python train.py --model="image classifier" --image_size=64 --crop_scale_min=1 --head_dim=32 --fused_qkv=false --inner_norm=false --adamw_lr_other_params=0.0011 --grad_clip=1.0 --batch_size=128 --weight_decay=0.01 --adamw_weight_decay_other_params=0.05
Rows from block 9 of a small image classifier, named by matrix and row number. Rows with one number belong to one neuron. Each number is 500 + 50 x the weight over its row's rms, rounded and kept within 0 to 999. All counts start at 0. Numbers have three digits each.
After each neuron's rows are labels from the 100 images, of 14976, where the neuron reaches its highest value: "patch colour" is the nearest of a few named colours to the mean colour under the peak. Only what is clearly more common there than usual is listed. The data: pictures of board games with random positions, seen at a slant. In brackets: how many of the 100.
# fc1: MLP up (model.blocks.9.mlp.fc1.weight, 960x160), inputs 0-159
# fc2: MLP down (model.blocks.9.mlp.fc2.weight, 160x960, transposed), outputs 0-159

fc1.608:490437566601513503493421557414445481556516429402479516423576472551468535482466473438505532501499438523518500488499544481554557520444439504480530501484416483445598507493542479486461532508566448477504513488453434447499457493489466529505510430462487522533545501491440496567538515524397492513570504536560524602557535470397525539425546491544474577474379471460437488592495480427540583569540586473539476479501513434469337423495458534536512480511441453456345551394582458521505482524549512
fc2.608:493486453475529556568435514515466539451423533496542528509480462481479460536479384600504475563496535537573466415505477502470490436467539458506566477553555553535531502555573516458500511433465531493492538468537495472491550447529497496565415577536433526453534567457511439471480516481547508475478455554531468510457461424471544374631464573452522351554568445522499538471555584601436394487554519480391566519486504524532509564472537459493534537508494598471539409539392563479452427555412493
patch colour: pink (36)

fc1.442:502549430469542511485593590520412504514533435441528440443513492479503491554546471437519509468457559500509453509526504578608407453538468513525459437414552597561492415418496542471496506492493560462487463507452490527481552475499541609570413527524504528426487533494439514416444500601514453521472525476465493534477492399457483546471499536605392429479476432465507472449487558584479541550419601433603448494532573447556436552490629394494477437487492478461464533487547530497533479523464454
fc2.442:507544470480473560471458420480475523542507542594468590606495525417548501467471383493537492559539549564508469469499501563439538513448559450427496554538460471469530504513496543469478519504517457396462485519504532409498409599511454469448549548537419430584479499412503441494457566474473483543461494400587499508412525559519576424440503452482487475470482475455465537588537532468665557409507563477547460567460410539470503511541524536526484421502513555522536461551516567411583551561496463
patch colour: blue (37)

fc1.263:519484454409473431564547449495545539630423584569493459580469498432477579491441472526509612469536566459513529567481524489512506460476541425462495530555551482445457550557423572468501535557528476506502484552470546561627448503384563447492521530507496451591558514554492467397508486482501508495507482489457496518469531456609419495489587410546467528469583543489412446559476531513476402497571438558453484548529471453497412487469522482433512520462526564482597519541426536592508470465493569
fc2.263:557455462545477479479486567444560483464559402480565534533414447503479490471496580509560435454482479481432470625465504460396511471584482471510583475451451648550412554458545499514486383547587512450521531531501520463409532494497586548571466521478567503443427550488500502534525595572523471587493541420453521524523511509486447500532419451538542422505480494559540472413529486431570590505412416496427497484475462560556559462520455488434516464464458455496588550547561495543485494520475464
patch colour: grey (67)

fc1.91:495549545429591464515479555433500520508529452475550428528466470414438474401554506493499496487503488560508502461512527603483447487538347460505522538377530494589540572413493396442473541511478576545538503572506528463449449449544506570528547467525437441476585513564419510530486489455508487537624461485502521553474489531517504506419558482548563497502527402468464492542541479603489530539483570456563507447526403424505435523582555489438566469493483438559462400504475451478605499473498577
fc2.91:494440542501558522405525575582447523597598493434526515465480521428518555516474369579420491503522475542426439468481518492478504620453519452525454427465492476534490528563517538507463534484490549471398475554500494480540484533497460524489492615456464468523458558493529509411453536525577414521483495480458479536343509542489496488494632534557499464428501461480609465484560580421468555469449589547456480480458512548482430509464530466412479557608516585456516467515518548576492546533498445
patch colour: blue (27)

fc1.56:515429512440482570482529576443497466535540570496468489497426553442499542510519542623518451507411390519482468385480584475403425503407432582529439411467490460575454554552512608547563488448575539483506487444517501509450502526478512448635429527526561516542573452566525508511521492491588496491475472451423472528557584526526503560522441454554531535459553568453469540440478512616502424550501557506472535424455431597562535471508491538497462547534505542515515476494465492563472458469466428
fc2.56:465513441547431490606524407459468612440455521505548575492429543467501536530521511637514472467433474464521433525458501400421540453468507529530481400523422594507472472557547475551462474437448556552571565546593507490505472509484464477516385453501560472487401539515480472496481564480578507510532498480453567531532529520454591547538568477475515578481509501577526491479500546580428420476559504523489496400471445493559556522599465479516449629470473528464583515529457438426500460495462437
patch colour: red (100)

fc1.44:444555522385404480535585430510554516533467467502475460566432504528541424379557388501517450508408471505552481554538504557554476494446488626486441474409608534437465522527564498534453401619464487436501475559469446576540524540507529539467455460446488510572575498465500502479435549483473570446528492488498391580529461484564560541466559540490483555541439536530443481486484535441473529437449474537541459525529488483490416552561493474481440552487498570551443427488447553560417510550547503
fc2.44:450418488482589393432396490461557542578599484512471517495447423428463445543450639535431564471473421482420498472469502537454574499595512475439477543526473527532558497540450576536514522464459506480498480479594585421454536459546450455543592507526603522422476473473503550554558512467473484447407447531505566443505500473505414559501512426452489492498509579472530475545470478504541483594539479514530568465455534476506580545474446518513517524540572401406562540520524479461606554505514485
patch colour: grey (65)

fc1.127:462415477535570510499438470527545628495574438460552511539436466527381520547563483490558532626525484488547513434501512503524654427498551519537498481545456538503494486472526501500512392474515558527473438494510520550497595543503478503575433537465468458418515413544432501480387432557545604421539566433417468498497480561531481496453453449505496496412400389467418496515498547396518517516578491539494509559454498504484449566504479481534524456441516487479503475524448557419540498577518449
fc2.127:544520458490490536476557638487568489459548408541454431469501450482496453507470493468472603499529495415460441629501511473463532525699560531538503531477418484440503466447492513516451539520504537453429503523445472505528459469349524594602428519507541524479480510508450545474527483527486599529435441522541502463475500460520513515459483550489431526444563594605484526535439478449503484534559496554547476472553656490430499477418474547548494540468509450535539521428518443484527569478503475
patch colour: blue (53)

fc1.3:528509588543501523567464457491495534466523489561550474570462539622486531515493520553518519518523512496526534470469524556474595553530429416537468538513478475541520455521440456516413545500482553443523522460361422453534536494586487448489548547405487448461561457589452492463434478480527468458518444446442538468575555567554492487378485417530539459434504460545572443530538532469450531460537549501427550558547546444390390577524395559552504476499493586467433439523480613477491512533571549
fc2.3:468537467482539396464487640512531500569466499419487525500531407480402465433530488493478504580519494481463388500493478433569458449584593628495561430522550563473500522568483499377453499553504448554480541514508472497485464493501553543575465523525485567498454550421487497564550465576418539484471491540573469514483435390525455512563495530454473506545513471476481484499453577518556477589515443481581477493545536539528493408401572418526525479521470343540553544545538460536524446502510484
patch colour: brown (67)

fc1.619:463471541426479470590475451506466433437503493483516509534502473434503419483501464541484559555377532443409512502503503525475499547405517592581429515473473422521497494582518525539418518486431422444531556520452414363494595516495460531559567503579535501527515509553492466500523531575522443466506468484453355457596443458547509455485516556488481465537460587433569501397449533518525506512521457458525552475553564482461600544516502498483554474507582585508601474599512508535493430537547567
fc2.619:403399505488504533468479517447547527501617557532373547517467514427479526531515549503557449505532457494485500411505477599508462503440455597427462426448445546509453495550399516512500469584522554564548525471578574588504450534584567416512504477478493453577512504506534510526411510450461501557430506470502514537523442509585463549565549397510459466586464561473495482482469553490435567480459590478594457533573423428504531498446529601546413511451469457424501535556513514516582509488499461
patch colour: grey (65)

fc1.731:500460460437495478482482488480471451505573536459587464528509456419520412495430413445569491491481462512423561455533470622522542478446537490487512510480440489512521532563475546485377514567515472571489447498498441535481528564623455567543555372535504549567470410439531455514546560532468567501526419510561516492487375432514516438527563538496546542508550538528517446524519501452451532544514562401541508448553456428439440657470499490459542546471537418426511490531550486564484429582510489
fc2.731:477418436477462466516503487395481538537593469508437492473461450520491537520537495510434505560496524554460508486541486492471474503527519589519479578468455510466503476507443530551524549570529557484666570450508519478466440504589507439436537549438483392509458583498551475468536482391482449489455468410481524512533486450572540478488488561501446409493452477449567390512455494478630499504434545579481571554557538472563577591403576471541447461534537567452562518490474509405553513564411538
patch colour: pink (52)

fc1.119:457579514480490455399487503471499522495424578424488488496474540565482440450449357537569474615355557532433480435440618541432565478531472472499524476475480476487453491479557462505480553439517486508543498496513510500477510553468639586507539531430494450510558492446514484485523406514448533483567432521510411381451428450558444517440506525481492491487542496460440459536593523482553486497498527485517435616492453547403446570402483515527554474458523583421514470502539503500490543444523532
fc2.119:505446513400503530547497553521543526551539499595485503535540493572459451452486493502473493498598494564464431437460456448544414402552621578439528545529512436502530550504508506453498504613478542549512542543473464470577507429512476495539554539548447463540397421470504471550534490496414475497553493530411453396572510503491503515606388482444506424530430472535553498499463505423451488514492467530520550484584544501616513504437607519385461506598523446524475497469511462481548398573490464
patch colour: brown (42)

fc1.347:371545378408458507495492508558551597511504467461514451561593505562461559528495451506485502547532536594417490555525552524481515411402496590449536559474401583402473539529531503487481487481559494571401457543455465467491517464454475463522514469533596539553525478540482491476489483599491611564542562469490545445488499491438519502410527518499444490564446384495505503433524566489603503469518526531502453482497459506545571481398538418437493567423465496569484574467505524458510549460532459
fc2.347:564457574580479529532402519458509520466527444453487537553461522483419483458403561623549580564442485497565460545586564519484613508460486470514418495482562451546520597539457463424510478436511552548481516428524475468508542451479481450584416491414464561499596562501492482552562524487541496538378499517465491521470534508507572519556495484475500562471594539520516387433441536420458532544502485484515582531411543497435520563498461510460459508425462479431499559421472552418521469422454538
patch colour: grey (67)

fc1.474:508512432554490524435552505495489486449499464548499540466463537449603487513489526611547497536503484520461491521513520474447458436471492479606545441514484505524474478432484499560541583515525493516636514480487508491495478485432416574466458551462594420617570564496508464498451542495516554378522492639539486496556470490482608548539445446532483483514576447472537459477522477459391433552485566485462507457499543452567519382512547483544404546532470520503451575431524509502487614513520341
fc2.474:538565508437461463526389501451498550493487508515515502570421457447559510483557514506415481347533534525570552437399513469409594535454504538534434404516481520571509534564523463553522483466537530565571557490544491416476383516477444462509571483531567458449455534433501488469469594513516533516538500527462471497560483543547496477497491461453581555412449608488509530420463525490580501551518475433506517503506505533389556456567539509496483422415487543554606449612429524480518518497463570
patch colour: red (100)

fc1.707:490555490468613452495499535476537495516531518482533550535452601487560488470467380467484479583566576475521602505518499466604562506484504445486566382534484467512490551511518490548490578494455489486470551511523518499414557465470541475564476538486514431460530521548566477543533416564515501499497507589447606512526415593497425464470566470534453446413451503500505457429527577462443481512520437452443481508553552507534507582480554460522519484542523391434405561608397608414487532566509449
fc2.707:602520513514448507504514456499426476484457485544477412433521497562542441560527520424430584498507488599536492472522540499463522501513605463428490480482552487444477525578478495412474529523635483583477562463487531457487454542543554661431558460522388547505449500527418528463485516486488539490475514537518446565508427515458487533444483509633415461516494513558552460560526465440452444435486499498501468504381512406460483586518512533479539368505565568562514479444603547505468495468480502
patch colour: brown (51)

fc1.165:453489487507571451491453460461597527555475515531529485458493421463462526540397567520555573476469518563509423428566445455479469499593573458473441514553481526574441491475500432441560490503497506600536583486549513519588549533458519483567477428548508549494570568479455517497466485526436549527557551486416542476458499538508499568491553476542415481524478422560611413445475438467437363443502468505531471503458384508489438546407470527423486550456522525475534514539410442472484528612461590
fc2.165:451564479536566596441518524505492521451567523515509371531571460547454486443495461401374466502530459466496474566512480513418558537472486589479555578410485553470591517406462504593466481547518498496479480456515550511459568529515394485496414461489438526551539546490529441633530537570546483578521532464397466486597466454449384495521471480475518475591457482536530603492423449441544526559478510545503493514533553531486531544513428481573484420548478459469509473416530518492519557431490498
patch colour: blue (46)

fc1.303:498545478536411510476494441425494487540645579520433510454544472450490472393518472550462535579452565383597452483478445481539473460584427473489592572507467507464513450498543544596440507457499572533440480522475450515626517397552473514438452524526502501505530459466569512530397466559572441481514546481526420470410565625527532457492480563541432461495484518577496550436417461542502489509564536587492506475573476464518532542504553493471584560454491479492519433462480440468461480507459546
fc2.303:491481458440563466406581543612546479582495528468546453578479452586472498503538551532487517484499428562527476503506602479430455501582506470462512597480439509521507543488521446422498494575460559458437514463486532487511459438455440524495497547509450543446454592524422518564601588476556496530580474419495486506578458384530489426464560518540489430534504422502374479563497594388544488528479529491510484475415560515493394503509519491522490465484529500517464490538422559539577390517523419
patch colour: blue (35)

fc1.412:508572534546576539479523501523425481536445464435498546507575488466487423502463406415450470425528567522585534492479501494585463603439459371382525459453531416491417476535481494495448532418476477459486560495390495505511454526488557549541495408503541520520555523473524548571594546601470460503423589525479404563533487490468503557530505431545514506512591491585524526438439573435491505454463461506512521489490560478508471451468498521532554504499458469361589577538496484432522444574482533
fc2.412:474435496515574582512494395472470489457489425420486445484523506506434541543620535448450540494518472578516512535470571450565587503550589535446480502541537556483512457512485457466529551386570445505500555551515506512455607551501483479423445550506487451417559514526507511462478455579538570527465534482514450460416448509538489384562440513477434488559510543368518553477436424464535452442438555510544447551456440561478554568578460475493490451484559504559373455516478552577505554452528560
patch colour: brown (82)

fc1.371:497477507535447577400482508497485602444524521502510440521616507499530413452462478633587481495530436490471490488515534559397439528519548557515514529487519458549482570450548568520622441424459451560518490425522560520464488473481528520474503494456497502394546495455486516574475501469497642473524589502498458429601415463541465517491451469494494568509572537485507578493531427371527469516600592475493524453414566504564540535459482405502557521496440499556504567530469559500478431485482545
fc2.371:495634500455485468554488439473544509521542478544449525484529491493516556558518537477425500514440547566561510515483496489460463427496558533447477550550379486476512518502541569501471461543482460506467550478528477532539456505459528568474469454489581586501377600512476488460476523444426550418538431466518542507548551645561576564585509528402508633444448515561481419410425491427537426476506484488510463478524530466472500588601390530477489506484451566551548487453511540436407525450505449
patch colour: red (68)